A small image captioner, trained from scratch.
Model: 13.7M parameters, 40-pixel images, encoder arch resnet, encoder norm batchnorm, encoder activation relu, encoder depths [5, 5, 5], encoder widths [80, 160, 320], decoder width 128, decoder norm layernorm.
Training: 10900 steps, batches of 64.
Data: trained on simulated stained blood smears, 195000 training examples, 3.6 epochs.
Rows from block 6 of the image encoder of a small image captioner, named by matrix and row number. Rows with one number belong to one channel. Each number is 128 + 24 x the weight over its row's rms, rounded and kept within 0 to 255. All counts start at 0.
After each channel's rows are labels from the 100 images, of 14976, where the channel reaches its highest value: "strongest on" is what is common among them; "peak on" is the class under the peak. Only what is clearly more common there than usual is listed. The data: simulated stained blood smears.
# convs0: first 3x3 conv (encoder.blocks.6.convs.0.weight, 160x160x3x3, each kernel summed), inputs 0-79
# convs1: second 3x3 conv (encoder.blocks.6.convs.1.weight, 160x160x3x3, transposed, each kernel summed), outputs 0-79

convs0.71 [192  89 111 115 131 124  99  94 129  95 143 153 125 127 114 137 152  99 127  94 120 119 152  84 153 127 113 183 107 148 114  84 142 145 149 136 156 124 117 128 170 127 141 124 120  96 123 116 107 106 139 139 116 117  95 117 128 127  86 163  85 155 165 119 137 138 142 144 150 111 130 145 102 106 123 176 128 133 133 107]
convs1.71 [160 157 110 166 126 119 140 122 111 111 115  91 130 121 105  69  90 120 111 119 183 131 136 123 169 127 130 131 123 116 126 123 162 152 127 104 107 114 145 117 140 179  72 101 162 113 136 130 147  85  93 109 144 124 146 113 149 131 124 139 167 108  73 142 151  92 161 108 110 116 126 105 121 114  89 205 109 107  90 128]
strongest on: band-shaped nucleus
peak on: large cell; nucleus

convs0.158 [124 161 131 166 104 116 105 101  97 106 130 127 150 169  98 154 157 112 183 105 101 115 141 135 122 125 113 104 114 108 153 122 122 159 156  97 118 155  92 150 103 136 105 154 111 165 126  86 141 133 101 104  94 109 127 106 132 119 118 131 124  92 152 101 157 119 110 112  94 152 142  78  69 120 143  85 142 110 128 164]
convs1.158 [ 91  74 109 156 145 159  92 131 159 133 113 123 136 119 120  95  93  62 115 118 132 124  77 131 133 163  86 127 150 124 100  99 136 143 118 122 162 134 110 119 149 107 137 121 105 100 154 138 115 105 118 151 157 109 161 107 165 135 143 142 136 143 144  89 125 123 128 162 157 142 108 110 139 120 121 115 144  80 148  83]
strongest on: band-shaped nucleus
peak on: large cell

convs0.93 [155 157 126 131 123 133 123 122 124  99  98 102 118 129 128 125 186 136 140 183 110 109 164  97 124 113 107  67 114 146 161 109 166 140  98 142 162 102 104 128 153  93 134  99 115 106 124 140 115 133 133 125  97 150 112 156 107 118  76 138  84 116  91 169 134  96 116 104 165 119 145  83 114 120 117  77 120 121 122 170]
convs1.93 [159 128 123 247 132 102 187 138 117 143 144 117 156 125 137 120 160 114 144  69 121 136 122 134 106  98 117 139  93 126 103 139 113 108 145 146 184 120 107 144 149 134  91 129 143 122 135 106 138 128 109 155 155  91 100 102  93 159 138 120 153 114  96 145 131 110 116  86 111 116 112 140 111 120 176 141 115 142 160 135]
strongest on: band-shaped nucleus
peak on: large cell

convs0.31 [150 116 136 158 113 158 127 101 120 145 126 130 112 126 150 125 181  86 114 132 106  96 128 148 110  95 130  83 144 110 127 119 145 122 137 141 172 103 117 127 153 100 162 136  98 103 142 142 136 147 112 159 137 134 160 134 161 118 135 143 122  73 131 118 166 129  98 100 148 202 172 113 139  84  92 125 106  84 155 151]
convs1.31 [157  93 127 209 137 106 132 141 163 122 113 121 127 116 157  61 132 111 137 141 137 111 100  83  96 103  88 169 183 122 149 144 155 142 127 125 192 117  97 169 168 122 119 103 140 139 143 118 134 103 124 113 136 129 110 108 173 161 147  88 130 139 180 100 157 122 140 105 120 143  99 127 127 129 119 126 135 162 152 113]
strongest on: band-shaped nucleus
peak on: large cell

convs0.82 [137 184 136 130 126 102 123 128 152 128  92 151 115 104 134 136 156 132  91 150 116  99 118 135 115 195  79 111 183 110 128 101 117 100 115 177 180 118 120  89  95 125 143 111 117 144 140 161 105 108 130 142 155 128 132 118 102  88 131 128 132 146 142 111 118 116  99 140 140 125 135 130 180 144 114 160 114 122 117 135]
convs1.82 [149 121  95 176 123  79 128 169  99 138 107 140 142 145 160 137 120 109 111 104 135 131 140 140 123  97  99  99 115 115 101 155 162 160 141 141 145 136  77 110 123 102  90 134 136 135  68 123 122 134 119 120 111 130 140 131 155 139 127 148 136 120 125 130 133 137 137 136 139 124 147 109  96 105 101 138 116  44 150 130]
strongest on: band-shaped nucleus
peak on: nucleus; large cell

convs0.111 [155 135 110 121 150 113 126 126 153 118 210 129 130 164 114  84 135 118 111 114  97 118 138 160 132 113 125  83 116 143 128 234 124  98 106 148 132 126 115  94 128 126 122  83 101 126 123 114 147 127 164 205 121 142 133 106 136 127 146  86 209 148 105 134 115 132 143 165 142 115 141 118 130 145 130 149 112  93 141  95]
convs1.111 [138  97 141 114 164  97 122 137 123 139 170 113 117 137 100 127 125 108 134 113 121 129 121 119 122 114 107  78  82 109 135 221 112  98 140 106 127 145 142 112 117 115 112 104 103 118 108 120 164 109 150 200 157 152 141 126 124  73 149 167 241 132 122 145 124 156 131 137 147 122 173 130 127 123 116 126 110 106 120 120]
strongest on: two lobes with orange grains
peak on: nucleus; large cell

convs0.139 [ 83 127 141 183 114 111  91 116 107 156 108 194  95 116 170 104 141 139 111 112 101 123 142 143  91 102 134 158 153 115 126 136 109 114 129 135 132 118 143 161 133 106 123 100  90  69 126 128 132 120 130  98 148 125 104 146 135 120 152 141 127 111 166  79 144 145 110  80 119 120 133 161 114 143 106 133 116 167 164 133]
convs1.139 [168 101  88 132 168  91 102 132 133 148 137 149 167 150 131 110 165 102 124  90 130 125 105 104 150  85  85 116 136 106 128 143 121 148 131  97 107 139  95 118 143 173 124 127 149  92 127 139 131 119 146 139 129  88 139 142 148 141 123 122  91 125 160 104 128  56 150 164 138 127 149 153  96 112  77 117 138 133 144  90]
strongest on: kidney-shaped nucleus
peak on: large cell; nucleus

convs0.36 [129 119 129 102 108  98  91 115 126 137 129 147 129 137 200  95  87 127 113 157 206 104  99 132 122 153  98 132 138 148 186 114 100 143 134 103  93 144 107 117 125 117 146 107 136 110  81 158 127 107  96 103 112 133 135 125 106 131 134 132 123  77  94 123 118 118 114 119 150 152 126 176 142 100 116  84 130 134 119 109]
convs1.36 [121 129 128  88 114 142 119 125  78 155  97 135  93 104 155 139 114 127 126 105 112 102 131 119 130 133  91 150 150 136 137 164 156 159 128 113 104 165 141 131 153 123 143 138 126 141 126 114 115 119 113  64 124 116 114  89 108  92 113 138  79 108 156  96 161 127 137 111 120 123 136 164 116 138 108 131 159  82 107 153]
strongest on: kidney-shaped nucleus
peak on: nucleus

convs0.48 [177 112 108 120 131  79 112 144 108 120  99 147 160 117 115 150 157 128 129  98 129 105 124 161  97 128 139 131 124 110 106 146 130 123 102 109 167 116 123 129 167  99 140 116 104 123  78 125 108 149 135 136 124 113 126 135 123  87 106 145 135 131 135 137 142 141 115 105 106 126 151 168 131  86  84 172  78 108 167  50]
convs1.48 [141 101 121 114 138  81 137 135 166  91 133 134 186 120 156 110 166 132 153 121 190 136 119  72 143 112  98 101 138 113 129 151 154 110 107 123 140 127 120 143 143 131 137 143 131 151  94 131 129 109  88 137 160  82 101 116 118 172 132  99 156 125 137 105 135 142 175 118 116 136  97 118  95 120 153 119 108 141 184 168]
strongest on: spiky cells; no large cell
peak on: small cell

convs0.131 [138 105 135 101  85 135 124 128 151 140 143 142 128 114 125 159  78 108 124 124  94 107 127 135 147 179 168 168  98 113 119 100 135 135 131 155 156 161 166 144 110 133 117 106 159 132 148 133 128 130 123 113 123 120 149 129 180 110 130 123 106 118 117 126 117 103 147  96 137 144  82 109 117 149 149 175 113 120 160 146]
convs1.131 [131 116  88  75 134 126 130 106 124 124 182 110 115 138 125 117 143 109 115 127 123 115 103  98 101 145 109  88  73 117 103 135  81  96 106 125 109 104  84 110  94 139 107 120 109 150  96 129 132  91 110 140 188 112 128 152  67  74 118  91 110 132 107 117 124 116 141 101 140  77 127 143 120 126 145 121 110 114 105 105]
strongest on: lobed nucleus
peak on: large cell

convs0.103 [117 148 107 135 152 164 202 101 145  85 123 125  81 101 103 124 117 135 131  99 140 130 124 115 108 165 167 123 135 153 147  98  92 164 131 101  91 149  98 119 145 108  70 117 127 112 130 121  85 138 117  91 128 110 109 138 129  98 131 109  88 119 114 126 114 164 126 139 143 102 142  98 110 171  96 125 137 115 100 171]
convs1.103 [ 99 147 166 111 124 129 104 114 113 145 108 140 113 166 104 144 137 141 124 103 126 119 143 157 170 143 172 120 122 169 153 162 109 168 147 124 143 137 125 151 113 124 155 171 114 159 140 123 118 114 102  48 134  87 121  98  75  88 109 119 104 122 129 122 121 164 142 126 112 105 150  96 129 151 103 150 129 160 111 133]
strongest on: teardrops
peak on: small cell

convs0.27 [ 93 133 148 116 146 139 143  99 100 165  89  73 153 113 156 106 188 198 137  99  95 113 181 170 117 112 121  96  98  91 144  91 153 122 134 125 134  90 112 116 154 141  92  72  95 141 150 134 108 137 102 104 171 117 151 157  96 109 140 130  84 105 123 129 104 121 117  82 113 147  92 118 141  97 124 108 123 148 131 124]
convs1.27 [120 155 142 125 117 150 186 147 112 152 139 101 121 111 189 136 127 165 137 110 122 102 110  81 123 106 144 118  84 109 111 142 101 149 119 128 135 133 131 127 141 106 167 125 138 141 126 117 172 144 121 124 140 128 131 122 119 124 125 109 133 129 108 119 113 128 109  67 138 119 101 143 122  93 153 113 167 199 124 116]
strongest on: kidney-shaped nucleus; dark grains
peak on: nucleus

convs0.128 [ 95 113 140 155 177 137 159 143 113 154 117 118 105  99 122 107 151 145 132 138 122 118 122  80 151 116 131 137 113 142 118 124 119 116  95 109 114 110 147 123 138 114 125 114 108 107  86 114 100 122 123  86 139 115 151  95  92 130 129 108 124 190 109 128 138 118 114 108  80 101 114 159 113 111  76 157  80  77 102 175]
convs1.128 [ 98 131 144 146 113 136 126  80 158  77  95 124 119  86 105 124 148 123 123 122 157 107  86 154 126 139 155 110 146 122 112  74 126 105 139 113 114 129  96 132 144  95  80 121  97 144 143  94 114  88  90 110  65  98 125 140 102 106 125 115 105 118  99 125 130 164 111 148 152 118 134 107 128 115  93 165 113 125 118 164]
strongest on: discs
peak on: small cell

convs0.91 [144 122 110 124 143 121 133 119 129 126 142 161 120 153 157 150 108 107 126 147 101 135 143 106 152 145  98 146 150 112 112 143 114 134 152 126 137 109 126 117 145 116 144 132 147 143  79 127  86 103  87 140 152 168 109 158 128 139 101 109 132 107 137 127 129 147 139 139 104  73  90 145 107  92  88 152 147 130 132 118]
convs1.91 [168 146 139 105 130 119 120 148 119  93 130 136 200 145 113 103 112 123 154 124 156 154 158 101 159 132 118 112 145  91 114 131 152 111 107 134 112 112 112 133 117 192  81 123 153 118 114 120 129  94 106 138 109 111 136 119 104 122 125 142 105  99 107 155 133  82 195 127 131 136 136 122 120 115 131 191  94 120 143 121]
strongest on: teardrops
peak on: small cell

convs0.17 [151 139 128  58 122 155 121 156 112  90 142  76 145  95 119 122 141 161 133 131 116 109 152  98 102 146  91 122 119 129 100 149 156  86 111 126 171 137 116 128 121 135  89 121 116 184 134 135 155 107 170 177  80 103 105  70 122 127 101 149 150 127 114 165 118 132 106 126 127 125 140 139 130 118 145 106 135 104 127 111]
convs1.17 [125 100 134 154 109 144 158 106 131 101 127 149 114 123 167 139 109  78 125 133 136 158 105 116 118 171 145 166  82 148  85 137 133 139 158 107 136  94 126 134 118 110 120 153 148 109 122 100 123 112 149 229 131 142 114 155  93 140 107 104 184 139  67 156 185 129 155 100 114  95  86 121 132  98 112 117 119 108 167 125]
strongest on: band-shaped nucleus
peak on: large cell

convs0.116 [125 126 111 130  87 186 123 142 131 102 139 156 147 114 120 156 116  93 138 133 121 133 144 104 117 135  80 124 140 136 115 150  76 157 155 145 143 131  94 124  92 118  63 121 128 150 111 145 117 155 119 132 124 126 127 123 152 118 108 116 143  82 136 126 139 160 168 104  65 129 129 134 137 101  77 121  77 139 146  95]
convs1.116 [120 126 137 157 138  85 107 123 141 187 113 121  91 151 101 130  85  97 151 129 116 116  94 148 117 137  97  89 131 118 123 118 145 159  87 102 135 124 134 128 119 104 147 107 108 144 129 138 133 139 108 152 111 139 158 147 134  74 152 133 150 167 152  97 129  91 132  80 129 122 148 124 138 141 116 103 113 110 156  69]
strongest on: lobed nucleus
peak on: large cell

convs0.107 [142 111 119  98 161 131 145 112 151 138 188 119 136 134 108  98 107 114 157 133 148 117 114 163 130  71 104  81 118 120 142 171 112  95 118 124 110 120 100  90 129 126  89  93 110  82 116 109 136 134 163 141 143 109 135 168 113 118 133 151 133 121 140 113  81 117 133 165 110 113 110 147 133  92 146  83 121 121 142 106]
convs1.107 [103 125 140 133 142  90 107  98 111 122 116 109 141 164 109 112 142 127 126 138 147 134 128 139 123 121 139  96  90 134  81 192 121 125 147  93 116 121 132 154 129 132  82  97 138 150 112 127 124 127 131 166 122 142 106 118  80  92 142 111 121 114 105 139 135 120 146 144 162  99 187 128 112 125 121 122 123 145 129 122]
strongest on: round nucleus
peak on: large cell

convs0.79 [133 119 167 130 121 140 153 123 123 137 150 146 130 135  92 101 102 122 143 151 162 112 144 125 143 132 148 121  97 142 138 118 142 118 122 100 125 133 133  89 133 114  99 151  83 128 150  95 145 117 101  87 132 160  85 126  87 115 153 156 112 134  88 114 104 117 121 131 123 120 113 112 139 134 109 156  66 119 124 119]
convs1.79 [ 99 137 174 120 177 115 111 139 136 153 110 153 153 145  99 151 142 161 119 115 128 149 102 120 138 152  92 124 131 145 112 191 136  90 153 104 154 117  99 158 131 139  68 141  95 155 100 152 128  98  84  66 107 112 126 117 102 114 148 148 103 141 118 135 113 169 123 165 117 105 110 111 147 143 119 153 117 155 120 171]
strongest on: discs; no large cell
peak on: small cell

convs0.7 [ 89 138 178  51 103 128 127 145 125 135  89 163 153 104 131  93 100 128 132 111 145 109  91 112 112 146 137 181 170 134 176 118 131 120 113 149 120 155 145 146  89 120 137 105 111 156 158 113 153 121 115 139 130 178 171 101 131  93 145 122 108 153 108 105 136 131  91  96 128 154 105 154 126 128 120 109 108 183 172 122]
convs1.7 [117  95 162 129 148 167 123 111 114 119 117 146 128 139 140 133 155 106 120 164 136 135 117 158 113  78 134 225 103 143 164 158 109 169 138 104 135 112  89 112 103 126  99 115 130 102 146 130 107 130 135 173 161 122 112 159 114 110 149 116 139 126 188 105 123 140 145 110 115 126 140 124 140 106 115 111 149  97 102 103]
strongest on: kidney-shaped nucleus
peak on: large cell

convs0.88 [138  88  98 150 115 160 108 124 133 115 166 126 114 164 166 171 114 120 151 130 138 108 203 130 130 100 130 104 119 120 119 109 117 130 133 146 149 118 105 107 140 125  99  91 144 112  87 122 142 122 122 148 138 117 119 104 169 145 109 113 139 107 124 143  71 150 128 162 115 131 112 134 101 132 111 108 104 107 157 156]
convs1.88 [ 92 112 106  81 138  95 111 125  97 102 117 106 103 111  83 107  75 151 141 156 107  92 137 110 140  80 112 125  79 147 113 194 111 131 102 109 115 131  88 143 146 132 111 114 124 100 109 100 128 122 138 166 104  77 129  99 112 114 124 162 173  92 124 108 104 133 134 109 123 115 139 108 136 107 148 109 107 122 147 126]
strongest on: lobed nucleus
peak on: large cell

convs0.41 [ 68 132 104  79 113 140 132 105 119  82 113 102 127 123  87 126 183 126 152 143  84 151 122 149 137 127 160 130  89 152 101 149  81 107 124 138 118 146 127 168 113 128 128 151  98 127 140 101 119 184 118 159 141  78 137 163 156 127 136 125 105 133 116 119 135 135 140 122 106 127 112 130 135 119 129  72 142 131 145 132]
convs1.41 [158 136 140  91  79 125 126 130 159 126 153  87 101 106 110 146 144 125 123 137 149 155 146 110 100 119 130 141 152 142 162 134 140 153 125 108 137 155 103 122 166  96 156 100 113 129 167 141 131 149 130 196 142 104 175 109 122 122 140  86 133 108 103 115 126 107 104 102 131 150 153 114 114 138 119  93 137 138 149 110]
strongest on: target cells
peak on: small cell

convs0.47 [125  86 126  73 109 139 171 119 118 160 130  96  96 128 135 112  84 132 139 136  91 126 165 106 123  91 115 128  99 125 170 171 127 165 163 118 135 133 137 101 136 160  94 112 138 134 149 130 117 128 140 130  99 134 147 101 122 129 102 173 130 135 114 116 108 126 109 105 122 166 106 141 166  89 118 135 127 123 104 107]
convs1.47 [127 134 127 101  95 120 112 108 129  85 104 149 108  87  77 122 121 122 112 106 106  99 173 112 135 136 143 133 171 126 117 147 124 147  98 121 117 149 104  81 110 133 135 121 109 100 130 106  95 146 118 147  78 152 142 104 118 131  92  63 141 115  96 121 135 155  82 131 142 116 115 177 111 114 148 175 117 159 152  81]
strongest on: discs
peak on: small cell

convs0.45 [145 111 130  90 113 113 119 155  84 111 108  82 161 137 106 124 119 124 131 133 145 135 153  94 180 159 144 162 119  98 130 110 153 118 123 135 140  88 161 155 158 111  82 170 146 122 109 160 142  91 134 133  68 129 121 116 116 121 134 125 103 134 120 140 120 127 143  78 136 137 118 151 116 114  99 120 142 123 129 119]
convs1.45 [ 97 117 121 137 144 136 123 126 101 122 147 138 161 109 159 112 124  89 145 118 143 109 138 105 151 114 134 153 118 157 137 130 100 122 109 136  94  97 123 136 148 166  90 138 155 113 142 136 105 110 158  75 104 122 121 109  72 104 143 156 122 132 124 145 126 135 123 100 138 141  91 194 117 127  90 194 116  78 120 131]
strongest on: kidney-shaped nucleus
peak on: nucleus

convs0.38 [ 95 139  98 130 126 146 119  95 133 106  95 130 131 132  90 127 109 161 102 121 107 138 107  99 118 174 122 118 108 135 132 137 131 107 130 140  92 114  99 174  89 111 195 118 110 113 125 132  98 129  92  94 171 118  84 140 131 136 162 103 140 124 127  89 111 136 148 138 133  95  86 102 120 181 123 105 154  87  54  85]
convs1.38 [110 122 153 132 115 127 111 124 134 105 146  93 123 141 112 135  85 160 150 123 109  67 118 125 125  84 114 106 142 121 135 102 120 125 100 119 128 109  91  99 123 105 110 120  89 149 121 138 122 135 151 109 134 139 150 114 113  82 137 146  81 164 126 173 139 141 119  89 145 135 130 140 145 163 103 108 169 136  93 163]
strongest on: teardrops
peak on: small cell

convs0.80 [111 108 104 133  84  99 139 104 135 143 114 117 100 145 138  98  88 121 121 110 139 148 106 127 135 131 132 146 128 123 177  93 108 112 111 145 115 136 116 125  79  87 115 116  96 114 132 115 128 122 147 101  94 104 139 129 108 103 151 116  92 120 143 125 120 119 145 125 148 133 129 158 104 111 110 108 109 111 139 126]
convs1.80 [114 118 147 122  63 166 154 135 148  78 129 142 117 110 108 132 128 109 111 124 114 105 107 118 129 121 134 150 107 116  85 135 118 156 141 153 112 125 135 150 109 135  93 126  94 156 160 115 127 166 109 167 137 149 136 153 102 142  93 142 145 132 159 148 164 218 111 148 159 112 122 132  94 130 106 156 114 117 172 130]
strongest on: small spheres
peak on: small cell

convs0.59 [123  83 126 111 108 159 104 100 147 145 119 123 161 107  96 158 110 133 107 115 121 112 139 151 123 131 167 133  94 114 157 105 122 138 126 145 155 157 135 106 137 154 136 133 157 120 198 136  91  99 129 114 190 140 128 149 104 124 148 112 141 156 166 132 131 134 127 106  82 125 132 117 157 104 161  99 122 127 138 109]
convs1.59 [129 139 118 156 120 145 120  97 136 110 188 147 145 113 108  99 159  77 136 150 140  96 103 132 132 119 101 130  87 115 116 117 131 120 118 135  70  96  77 117 105  91 118 147 131 140  75  95 132 176  73  99 167 128 121 150 135 128  96  73 145 139 113  91  86  83 125 110 105 100 125 121 113 133 115 131 136 126 111 120]
strongest on: lobed nucleus
peak on: large cell

convs0.138 [112 127 175 140 134 110 143 104  80 175  77 105 106  98 123 146 164 100 116 101 108 122  92 123 140 102 149 116 109  94 124 117 143 161 140 151 111 114 136 152 166 108  80  79 116 125 142 138 116 115 163 116 126 135 108 114 128 143 144  82 127 202 157 139 100 119 128  93  88 138 114 157 160 165 102 124 119 124 120 148]
convs1.138 [108 108 137 110 107 131 184 115 125 120 122 128 131  92 152 126 105 107 139 107  85  92 152 139 162 145 138 147 153 126  60 112 120 114 113 128 150 135 143 130  82 133 115 187 132 178 134  95 108 107  99 119 120 115 144 119 104 149 128  90 114 170 132  94 125 112 113 136 132 137 135 128 140 107  98 189 135 130 103 119]
strongest on: spiky cells; ovals
peak on: small cell

convs0.64 [129 151 100 106 120 126 119 109 160 157 196 133 138 104 160 115 102 150 143 118 164 129 160 138 126  81 151 133 134 139 171 132 145 123 140 102 151 126 134 169 105 150 125 128 144 108 115  62 153 137 142 103 126 145 162 112 135 157 114 120 140 105 146 152 169 119 115  73 153 128 146 161 102 141 139 102 156 121 156 132]
convs1.64 [102 112 125 158 144 121  92 136  76 137 186 101 110 122 127  99 144  95 147 108 133 126  68 103 135  77 142 113 131 103  93 116 141 162  99 123 151 113 131 126 150 113 137 112  94 147 145 129 158 151 113 120 138 136 128  97 114 119  79 104 103 117 131 124 136 117 111 141 116 175 112 161 112 161 121 165 106 146 111 139]
strongest on: small spheres
peak on: small cell

convs0.146 [ 90 104  93 125 154 146 126 135 129 139 136 112  97 126 124  89 141  95 135 113  66 101  97 169 105 131 113 115 117 152 133 167 142 135 121 139 158 122 105 126 132  73 144  96  90  96 147 111 155 142 137 147 140 125 142 122 113 103 126 113 126 139  91 144 135 142 119  88 104 102 129 144 137 166 139 108 112 123 164 111]
convs1.146 [100 115 132 167 147 153 109 138 103 125  96 126 117 108  91 152 113 122 130 109 107 134 132  89 120  98 118  94 130 129 157 208 156 107 122 115 137 161 103 151 154 120 118 137  97 123 107 123 114  99 134 193 118 123 131  94 142 123 118 116 167 102 140  93 124 126 143 124 132 140 161 139 111  79  66 125 123 159 119 192]
strongest on: target cells; ovals
peak on: small cell

convs0.156 [123 119  97 122 109 143 124 103 111 128  85  94 138  85 106 117 107  93 105 117  92  46 107  99  84 123 114 109 103 131 130 124 105 155 117 100 109 100  92 143 141 131  73 121 103 122 164 110  96 116  91 129 167 161 112  92 153 135 119 125  90 106 150 132 129 128 126 127 100 149 137  99 149 162  96  88  89 117  93 114]
convs1.156 [ 62 115 131  97 153 143  99 100 127 162 113 100 124  72 131 100 107  67 135  94 122 112 152 103 117 141 106 109 112 112 146  90 155 128 124 131 140  97 142 108 130  91 138 144 120 116 133 116 110 155 162  78 105 167  97  92 115  95 133 131 124 129 147 130 107 165 101  98 133 133 146 118 108 134 110  65 111  99  92 160]
strongest on: small spheres
peak on: small cell

convs0.39 [ 75  96 119 116 157 137 162 151  94 112  97 141 136  83  83 135 113 108 130 110 130 106 123 172  79 126 127 107 140 135 116 141 168 131 110 136 146 153 136 126 116  86 120  88 127  98 109 124 121 137 104 106 125 111 124 116 136 104 106 139 132 129 136 165 148 106 175 102 159 122 148 125 114 135  92 106 133  74 135 122]
convs1.39 [152 117 156 174 139 140 142 121  65  78 135 107 141 149  75 117 104  97 138 132 132 118  90 103 120 137 146  92 133 125 100 122  89 129 129 157 146 114 129 109  90 183 136 151 106 117 138 130 104 155 130 156 107 126  91 168 104 126 151 145  93 143 106  88 127 127 110 146 182 162 130 127 173 116 151 103 113 143 128 144]
strongest on: band-shaped nucleus
peak on: nucleus

convs0.69 [138 131 111 116 156 114 105 130 125 101 164 126 110 118 117 117 128 125  80 135 120 108 149 121 127 144 141 118 104 137 148 183 120 105 142 167 156 104 143 136 127 110 119  90 122 133 127 117 145 130 137 151 113  88 124 129 103 115 122 148 192 123 116 101 103 168 121 156 120  95 138  99 109 152 133 148 122  94 115 126]
convs1.69 [ 99 115 157 108 103 127 119 127 127 124  98 113 137 120 108 134 122 127 108 104 131 140 109  88 138 132 118 122 108 107 171 244 137 111 122 110 170 170 115 112 109 113 111 158 119 127 152 146 111  80 109 204 139 134 147 110  98 116 107 162 210 128 107 131 118 158 151 129 114 126 138 126 121 109 121 127 116 141 113  97]
strongest on: two lobes with orange grains
peak on: nucleus

convs0.21 [ 70 148 144 138 154 105 127  83 113 134 118 119  69  79 157 156 143 130 162 112 144 130  93 103 133 188 116 110 157 135 118 127 106 148 118  95 156 138 142 137  97 112 143  98  85 122 139  91 133 118 135 143 122 118 102 146 138 104 171 142 152 111 168 107 117 109 146 210 103 111 180 126 123 103 118 103 128 132 100  98]
convs1.21 [106  77  98 156  91 111 122 143 107 113  91 144 140 162 116 110 185  91  90 111 116  76  96 125 122 132 132  98 181  95 174 137 134 103 116 120 106 108 163 123 108 125 115 139 153 137 113 103  81 139 146 159 139 105 154 136 150 133 142 130 111 148 146 117  91 144 139 113  97 116 116 128 100 107 133 146 126  68 114 104]
strongest on: round nucleus
peak on: nucleus

convs0.4 [161  99  91 109 113  91 121 128 153 140 102 113 132  89 141 164  75 117 101 156 147 152 169 141 155 136 137 108 159 131 151 142 151 159 125 114 156 126 146 135 133 118 157 112 194 169  99 113 135 128 138 106 106 154 126 160 107 164 142 103 148 172 114 147 135 156 143 106 156 167 128 120 137  74  99 131 107  64 211 104]
convs1.4 [160  98 102 123 133  79 106 140  94  86 122  94 144 135  91 120 123 120 116 129  98 163 107 137 142 143  91 127 114 138 102 128 113 101  73 123 141 119 124 125 172 125 116 106 128 119 116 111 139 157 152 173 113 120 122  70 116 128 103 114 136 130  95 143 128 101 159 124 120 148 110 173 127 107 108 142 133 150 147 109]
strongest on: target cells
peak on: small cell